From a checkpoint of a small image classifier.
Model: 64-pixel images, arch resnet.
Training: nadamw at rate 0.0015, batches of 256, held-out accuracy 100%.
Rows from block 3, named by matrix and row number. Rows with one number belong to one channel. Each number is 128 + 24 x the weight over its row's rms, rounded and kept within 0 to 255. All counts start at 0. Numbers have three digits each. After the name is the row's rms in percent of the matrix's.
# convs0: first 3x3 conv (model.blocks.3.convs.0.weight, 112x112x3x3), inputs 88-98, a 3x3 kernel for each
# convs1: second 3x3 conv (model.blocks.3.convs.1.weight, 112x112x3x3, transposed), outputs 88-98, a 3x3 kernel for each
convs0.57 099:082113151129133106109125127169209144142177126138154144146100165111111114126136117145128107143132151122155167124077080127078089176187128163138105140116119150152133135133137156121135080125128152093074174106085160161126128121091127136117067155124131104090099115145126138149104061109121077088118141147
convs1.57 100:100108115140090110136105131132111120133111131131144099139141129103142133082105128111098126133131133120179164096137138107115146122112131118155152135094123129071114138092085154109086154114123126138118098130128089121123152139166118107138156181172137141073107133122117110111146157153141113118172147121
convs0.58 102:137144163118115139167141149133117107126122135115115068085098088105140060125129099122095099125131116147101123158120105141138122054096084068101138156197190130160078139124102133121099149121120128145125100125101094110122123095154118128129150176136109101132108140136099127135101098156165145097181136117
convs1.58 098:148142118133134166131151183090115120142129138141138159099132146144128124184123106104127177175163139133118117111136139110132150123144095140138090155141083163148108131122101141120104105117112180164193172157163143144075158174149136151165113143138133132097112101112168181160154118131160148142163132168
convs0.59 103:124158127148117130131142133134115156103101083111130117107134116109085124146116092144094103150123079121119143106138150087069142060117140136149141128121126140128155138207106105190132077115119063162147074058137075083107175101145125097116090130096129107104125133137110124125155157147096120177086109136
convs1.59 102:117128156124127164124107130112112144131153120150153087138150120096124117132112118154106136178116111149172117114160138134153146117154155113146142106117141102082085128148170093151144071133102132134111143151092096164124119158106120127146141165159141103072150132101189179194142119145109102145148114144
convs0.60 098:109130127092107122140140109093103188094074143101123157152122145201170131158133106103135145121120144149143126060106126118148113133126097121103133130156151116119090177156133164137128144145139066114133099174125119129131136149152137123111118101063137117125131142153132109148104118083123127142151154137
convs1.60 098:094099133114074135126151138076102149115111126113123163094096150104102141178120104085073129142095145157130133124097112129126146127110097117174140079161129113133125103114149107122134151112109121124133138157118126121142137139127098117190114094116137158124178188163096129163138126117146086117149099108
convs0.61 099:111129116123129118084118104130119094139129082136117121168124148170189164142158172160113139134112134111126102156130134150158125099138102122116108109129153115108143145111120179165177180163169160126120185116100157113127147143171160143127200151124180128126132145169129167157115101177137103110121107072
convs1.61 100:083125113117137134130152152097120134098125147145153187178132132141130179129098180099105160103094119135129135139170143119099124143095113143118115138105145119113132114095088128143109142116075139141109110127132097096116116106134108135134125160182148124058150159146104125164128148109094143130113114148
convs0.62 099:097155133161136124132135114163117060127141112116119110128168149116144104151172152125129155087113146144122141098117132132106098171139102112177167064123143126135141172185185114174147106156131110084031130101128139135115166170163145132163109147168113112089142124143143155164145162172121121166123129149
convs1.62 101:139173153160154132140112123167136125123127103119118152173123127127126143142108153150183156141114178126138187124134185104106164114122164152135096141167111121134147146128058172176104138158100123137136080109159095126120104146118089140137129162142155148114107145153117130126135158133115153142173128159
convs0.63 100:140139142156134134118122129068086114111090088113122122107061091147086097139102108140121104113111066158158093102114127097136112108133132146127135134128109139138127169156121111141138131132123098149168085143158093149180118145135145132132097127096137096135140118139116141134161123142162159140119130162
convs1.63 102:100115165136135168119106098139155158111148124129146111138116103150109081195113113145084130139087129110079086118125130106135141128160148108146121132135122123139122112147158129139131134144134134143079113105091101135063151152132163191159137154139124098144126165220095144199117123166123093145152136152
convs0.64 096:121123161118151098140155105157139135173102111146095103130148141147154131160147118108112115136096154119081120131111168114123132121109119146103129139134109093126118158144143181154155147152148128156126161112131149126112098128162158146156128168151156145121151150080120143116132129137137121128141109192
convs1.64 100:122132132111167163156225142127123124123137138163174138114103126117125123141157171137128142093106128073099122118118180110119179101144138102125096135154116143125145130111108106126127119117130090083135119134173101159154119157140090115124151145105175124106155129127110126140149127128178116142162072159
convs0.65 099:140124101123106141119136138138147129141136092131093079141115093136156157078146166123115120151127135142125162167143134139147108122128095110058115110135131161143123094141106130118138143137137133134150124154118079097118092122102129136130110159149155152137129127145154116099147157128131177137091132113
convs1.65 102:126126118119155141182157121122162148114122150125118097116149138103150158137125131187152128202159143130090147149109096170135152175163156101139138117145146133163148134120134154134135114134142177145157137134116126110107135139124119099152145105156137105073157130101116130121127118096104109141125101127
convs0.66 100:099125156173124140115126128158128133167128135110114147136154095136144118124096145090139105105126130104148110102131154096123132092104142117136117124131135115120128161149119177130142195116146089132133143137131103151156123137141110128120078100131133105141116152150119093128123131109145146100096104133
convs1.66 096:139124156143124147168105111163135104135101134174139126126136118083129099192112099102096131151136132133130104143158162055084129119136167130193159173142098117114110097118124152116146120142118169123104136127100103089126138152135102150140100172150137089132129158096130184161057143134095126128177150104
convs0.67 099:130123150187175109180112133147116116145107134103108142136106146098154113091189150143102115133085077134131081105117157130146130146130093158176148125113137149143161159166141122153122130173133124175121136157150121135126138175182135148152107126141151130152103110118102115165155138153111128133141119129
convs1.67 098:110152171125163135167108100115130117151123110162121143160137099160161123132143120152145140168151148116127130137138140123108103107099138167123147145081126119102156118157129125113092205126107137115121122103122092107136117121143114110095126143151132141139127144152114103102095091119136181171182174142
convs0.68 100:138115133149114135135095073142127105116134110139101086117126109120128124130111111166150106124104118111072102122110134096099115133135147121116101118098147124133143120163130158186143161174124120099114136113095127161170148154160155166171137157167103104119118137144093148132162139152151114128163146123
convs1.68 103:139158144129151105158150134142147160134098097155150115110115155123133136130104112106191173124164151095106138127159163113162164126149164146106090165139123193141126168127142148099113116116097114121120137126125105088112126135136105090128143156150136114138153116140121102131123120142088085126132130149
convs0.69 101:125149135145157162135122115145127141162132136160135130144121133128109144093073129143148174114137141104100126140153163109136143149134165138154094129154131140150106103110128093111114110136149152121174143088118237185167101143100121133111109111102109145139133159119141147121119126152116090160147132149
convs1.69 102:160139152135136145113151175095093107105110105105140096121126112127132166104123119160103126180114132166177148105123095140132089152129113113149140075091129095069094138103153076136164061130166108103108093141141103134131121121141134176160123178153122113129115143119121144132141128134132091090163091103
convs0.70 100:121139095099096132130122140143131101141107074135090056106098071117102144142126195135144138098079143099094136079102103082133127117147135126129093085123118091161093136123081162137129152126124121149087095113162094062108102097143180115100131144126135126142114150131097113093116127103110103166118101127
convs1.70 097:127131113155162150156102153161129117139120119124142113104119108142131126177151128143158111118153084128152166140148192125134169089114168113097130130152125149139137145107133157131107153149103136136135123133139109140127127211170113132112088106097185137103140113124134108141166128117153114139178117104
convs0.71 102:076046118136126120107112161141151105122151148089106100126067137126103131118134142131119141133128110149138165181112133142116141115126137149149141148147124113110139092111112124129161148116165156177198099134145090126093132121104117120146114134167097068100134108146137121128110090136137140133145134129
convs1.71 099:130129156117084109109169159127146164131149138129146124141126130154128111133140126088117087152109128158126123143115112132132128141129135131115126143113160144132162156130148154140161123157108083096088116129121113101137110116104132131120120120127159117101151124107183134112123137165118137119142148148
convs0.72 095:122120119125111138106121099144195224115177184127147127112138126130177143131153125089136168131156162125100140115147163138153128125094109084124159128134131098116118150153143141128126121133124133147123140126122121142148116092102130119129090089131122100151095123130148100110117078094118069130135133168
convs1.72 097:156112083108129112137142091087079073083104146138135138150101093147147116121166168117127122151137126125123126143121099122109116123105114119120120115101133115105138106105140126118106133123134091118133102158144125151109160155204101116124098095074143090095127130113145141152100107150087117087126133165
convs0.73 100:183179156143145150132156161174137130136126121131140119110098088127150112110140104102107118127152107133147130059054096161144153171147153132142157102123138141133110121174176137151162125095133138124136106104118119121140087108094128141128171173112124127156113114125142139125110152123140085111141120120
convs1.73 107:124125133126120127129120136101084063146112088136129095092130135113115102132136110150121118115092109136150157126137120136143120083122123142149136089167171077139126137157168132137128114122129099106098144093085130081098167107112170089101154120134097073099125154117099120135121116136127090106152126088
convs0.74 101:097106065120084035161168205163151130122068111114113122141117106145100108122140158157125108116090112134145143095125146119138111130139096094124113087146139143142119136135118152121134151137157121124131130126116079093128056114132135142149114160160110142148126105136095105082118123106089124088154138120
convs1.74 099:088106094120163155189184133155149171146119146110099108177119110111095152133116155104095133109134161110117103125136083116130098120110144112144117139143078112144117145111128137089160103101119168133140145128115110144129119142136084109111134155116148164122154178140100149142106114123124117123112121100
convs0.75 102:138105108135153155138122157076136150174197134184170141107171131112141137167148143108121146146109076160156153125136126141154120119128129090113160108128102114176116096126124122110087174127118152131087136143100150153101185153144142154110142138119083117132121134166133140162090125113097123095143168124
convs1.75 103:107114129137128113142122111109084073140118113155145164113095110132113118096125157149181156120136090078095085142130130105119139091111164110101123119125125151138126101120077105111097166106083121121112104131109131129119120128197098113137148146150148139106106130125123142131152110115142110126137123137
convs0.76 100:140118117171153124160159102110134126122142118123112141165108129142125186155146166119100139093127138134127180098073156139114176178141121095174115132142152142117122166154131133104136129086095117119138147152180129134171141131126137091153108107138136104084111124117123115146146094099109063103111138103
convs1.76 101:137145147121132121146141144096130161135090157156151132136131157126132112116136125113184147161158165134103128125115097129143106121151129155153167119129123108082144092084080118125112182123146132103134085095112139122132151110132145121107152149129125120135154133125138120102138115095122114100057134118
convs0.77 101:134157131181145132118102142105137135148168135162135110111141080086103085127166097109142130168162110168167137101089103122117126218169118120133148111114150114092152131141163110159159107172131125157133169116129181156146144129126095082121098101093093109124104146153144116120139096124135075105119115113
convs1.77 100:100148152166159129142122140108078106137117145146168129134159133118141119099149150157113159122080120136142125063127131101169152139168170090202162110159152127095128155126136168164141170149145117131119087092137086083111095171214147154181127140147137157122102103146129134116146118163145111129153157128
convs0.78 100:155145149143112125120121125160105129117120109104115132113138098136144103146135103118120131110153139174155164118135139120133120130154098123166086133160123162164092147122162108100160146159195106136152121098119119119089128138133134141176142182166159140126128142150140102164121145113098133172127137128
convs1.78 103:129143146095139115123170184107127109130118142162140176117121097143140123116116095130164124126103136112092140138107152160178179113168154147115130123141102104123122143119117140067098140077086120141126130124127123107127166197110112125112125143161127108148110145164151121124098104106124121139156152167
convs0.79 101:099065086128119149162117143097125132150113138110126114139117131145144117139133112171125139111136154116112123119084092096095088099099127138138123113122150101098113153079155139068158147115105163139157125097109130112103167144108153143125063093112116127152106096138118121136129134120127095127166106132
convs1.79 102:127120134116122122127175205119152140118142101102179141118145136130096157118136161125124116143138087119151122160080097123103120112093129138141106119101113133117114146155146094106153088080121086143141101141141140148132124134156161140150148131131150132121188182135149168133167109133174130143170106139
convs0.80 100:120144147083147125115147116099102047099120118119125148077116135116150092146147102132143146134132142140102107106109083080139134140117129101179159116110089145124115129133161090136123124130166110140100136140111139109113105110226150120155117148163111123104127160129133160114069159110093125108106121146
convs1.80 101:087095130141125148144158206175139129115116146145116119133148116071125095149138122110121114114178116106145111073123143111112175133133165133095118151123142129177164129150158133132127111123122117135151134117132106114154130141115107118147128102136155142126205192169162174163134125146161101129154116130
convs0.81 099:119118118096114084138119108151107085137132096103104094083142116119143144154074169142154143137144119137142116094134125132137130109117109098113143149118158133102119091110166116125119130131145114134148158113133100107154104116124098123146128072140122093127135130138144141125090155087134113131120119140
convs1.81 097:118110085127119119143144101142128142116123106128161125159176141114126116142120121137099087126146134127107102112126116126156154159171142154128180138093128124080160124122114151118103125129141172146122133139161115162132133149140136156113108138090127130157116143151108119129118109161142105101101125068
convs0.82 096:096133128116163126110143121157147147123163149119151159142165159177128130163095125120098112122129102122128169095162171063144128131124128145141137109085116128153144126154145117120144127153129139153120073116093126105099136139139119163136119116144119106104131108134131118120118156096093102109133182145
convs1.82 101:132137128123117155159168173157107138134122139152116108148101077110143097144145140143113128114113111109116074113135121125113117084131166128099154136134172137146149095121139140108124169125143155093144144124150115168147136145131091153122130145116120088134091123135111118165142139110131138130136112108
convs0.83 101:130074074180130104148108117144108142122127113146142098116147186136144143124125142163171137087122133133133131112138121100126105126119132103144107111142133148134155123138197118122142102169153121143130105119118132115072144118136165171119179198111121115101113115104121128097140134116125136142130128157
convs1.83 100:135127134138145109150165139096147155089097150135135100097120144111130163157149131168132107181147145112137171133148109152157116145149103145150158096152129149163099133135131153128145135080127125132145143142149149145146139152108133109135140128150112107122138121135127147151120127145143123136162148114
convs0.84 101:101139120117146103148138151110169166130120109127123121149189152149136160090110185146146132141114127118146135116120067118115166117105146122105094151137104149135106128130123138142133153131112121130092122101122109118112132145130127133128123110117146152149121124133132135115127080105125087095122080164
convs1.84 097:100121119128131148113115103147125110134150146092108121118100156151101109157154136163134133121145119094093140113142112131098129133124128095131097098139140128135135117121065128146093117131031130143132164133152167175108144125107135146091082100110165132130149144175154105136155107142177166079162130108
convs0.85 098:123088131087129177131094110116137116127095120143153149130086123086124111100126088105125138128129107085100121093086093071123118125098120151085115182135118080136134142176147132170143124148141136152153109138158109131137140084149134127111136117145160146130144150032122125066133089158154115115123124150
convs1.85 098:120115123106138154133192144121102122141107136138137159152125100142108103094147128101104133106139123124101111110141117132123134122118136133176155146159131109159136106125152083115114080138156121123115135145113139168126127126092113131140154116160145131120224147064140169069156118107146117108116150164
convs0.86 099:131146128132133119132127131137124126093128172101126174124152087105124152154086132171129132149127104107115112170179079137152121113125131142147083176094100133108168155107090121137140147150143125118104120118126125108115149121095116183114090133168105114142117096104153170164129109122181127063110122123
convs1.86 099:132118126090138132145146125017074109104111124154152131090074144108139147124139126175132139182088102161130154124107105125119126112108133078134123129145120134112125123140135130127117142119077149138132171143140111148133157156150107146164163138177140115111221140161150144147169133117134109164161139131
convs0.87 098:139157128094112130105080137126125167134117077107088106127146148166148119124116132127101149107136117132162137130157155115101088112124123141129150128136133097156118124105076142142121135139107156165143110149143088144115144152162169108118168143139096110133094123140152172147124135094071115114147166153
convs1.87 101:098102141140099131156171211157139128134136102119106174096097134125104158107157151104132183112154161107142131102117136068119167140130130126115089127155106138156146114090125125160099105123119120101158079099133143126100160151104111115078123137168168125150134135133136121172146107139125126140146145146
convs0.88 098:117137134146137097159146130103069075113093056101107108102118131144137129124150156133144087085154109107127147121133104135149113105144154182151119130122110105076109163096135145118130125087131137133123129121145124140145140133130115124158144124128121140123144137120125043065172181092144185095132169138
convs1.88 102:099092121133119122146141151115127172118118114140112113120135152131160160101103125117158142099091124139115116118139086171154143138163153134162101134177148144085120085139168159117136159098137152173121168146131134117086164169120132135139119132095190154153158156126102101133092080122138082117148128120